config = dict(
    dataset='small renderings of single solids in any pose',
    image_size=32,
    norm='groupnorm',
    widths=[64, 128, 128],
    optimizer='soap',
    lr=0.0039,
    eps=1e-08,
    max_precond_dim=1536,
    one_sided=False,
)
Rows from block 2 of a small model that predicts nearness at each pixel, named by matrix and row number. Each number is 50 + 15 x the weight over its row's rms, rounded and kept within 0 to 99. All counts start at 0.
After each channel's rows are labels from the 100 images, of 14848, where the channel reaches its highest value: "patch colour" is the nearest of a few named colours to the mean colour under the peak; "strongest on" is what is common among them. Only what is clearly more common there than usual is listed. The data: small renderings of single solids in any pose.
# conv: 3x3 conv (model.mid.0.conv.weight, 128x128x3x3, each kernel summed), inputs 86-127

conv.88:35 59 66 32 73 39 38 65 71 47 56 73 68 51 35 39 79 61 60 34 56 36 31 36 39 50 55 77 50 68 43 74 60 43 51 65 40 49 40 47 44 52
patch colour: black
strongest on: bumpy ball

conv.14:41 34 68 38 64 26 36 53 46 39 62 72 67 43 47 47 34 50 60 43 46 62 38 54 62 63 72 53 64 50 36 62 59 57 46 60 70 35 45 52 37 38
patch colour: black
strongest on: sphere

conv.2:49 33 71 43 38 50 47 30 50 27 21 61 42 53 24 62 18 49 77 52 35 62 40 50 06 40 95 39 47 55 35 57 62 40 66 50 56 46 44 57 52 32
patch colour: brown
strongest on: torus

conv.47:51 44 46 68 54 31 29 46 56 38 52 50 48 42 56 40 69 38 82 47 00 37 46 64 56 28 42 63 66 30 56 32 55 53 49 35 21 73 59 42 54 43
patch colour: black
strongest on: metallic; light from: left

conv.9:63 34 53 54 80 59 45 47 65 36 63 51 53 37 52 76 49 59 41 54 34 61 37 57 39 56 64 51 53 38 45 27 48 49 48 57 33 41 54 71 46 57
patch colour: black
strongest on: light from: left

conv.70:35 53 72 46 81 53 61 27 46 27 40 43 56 34 57 21 77 62 45 40 60 28 48 50 75 70 63 58 37 59 72 60 45 31 33 34 37 49 57 54 53 52
patch colour: black
strongest on: striped

conv.25:15 36 58 36 61 15 57 63 45 37 34 18 28 52 62 71 48 47 53 57 49 35 50 65 30 77 71 51 54 31 55 43 47 34 31 65 79 55 29 50 49 52
patch colour: brown
strongest on: orange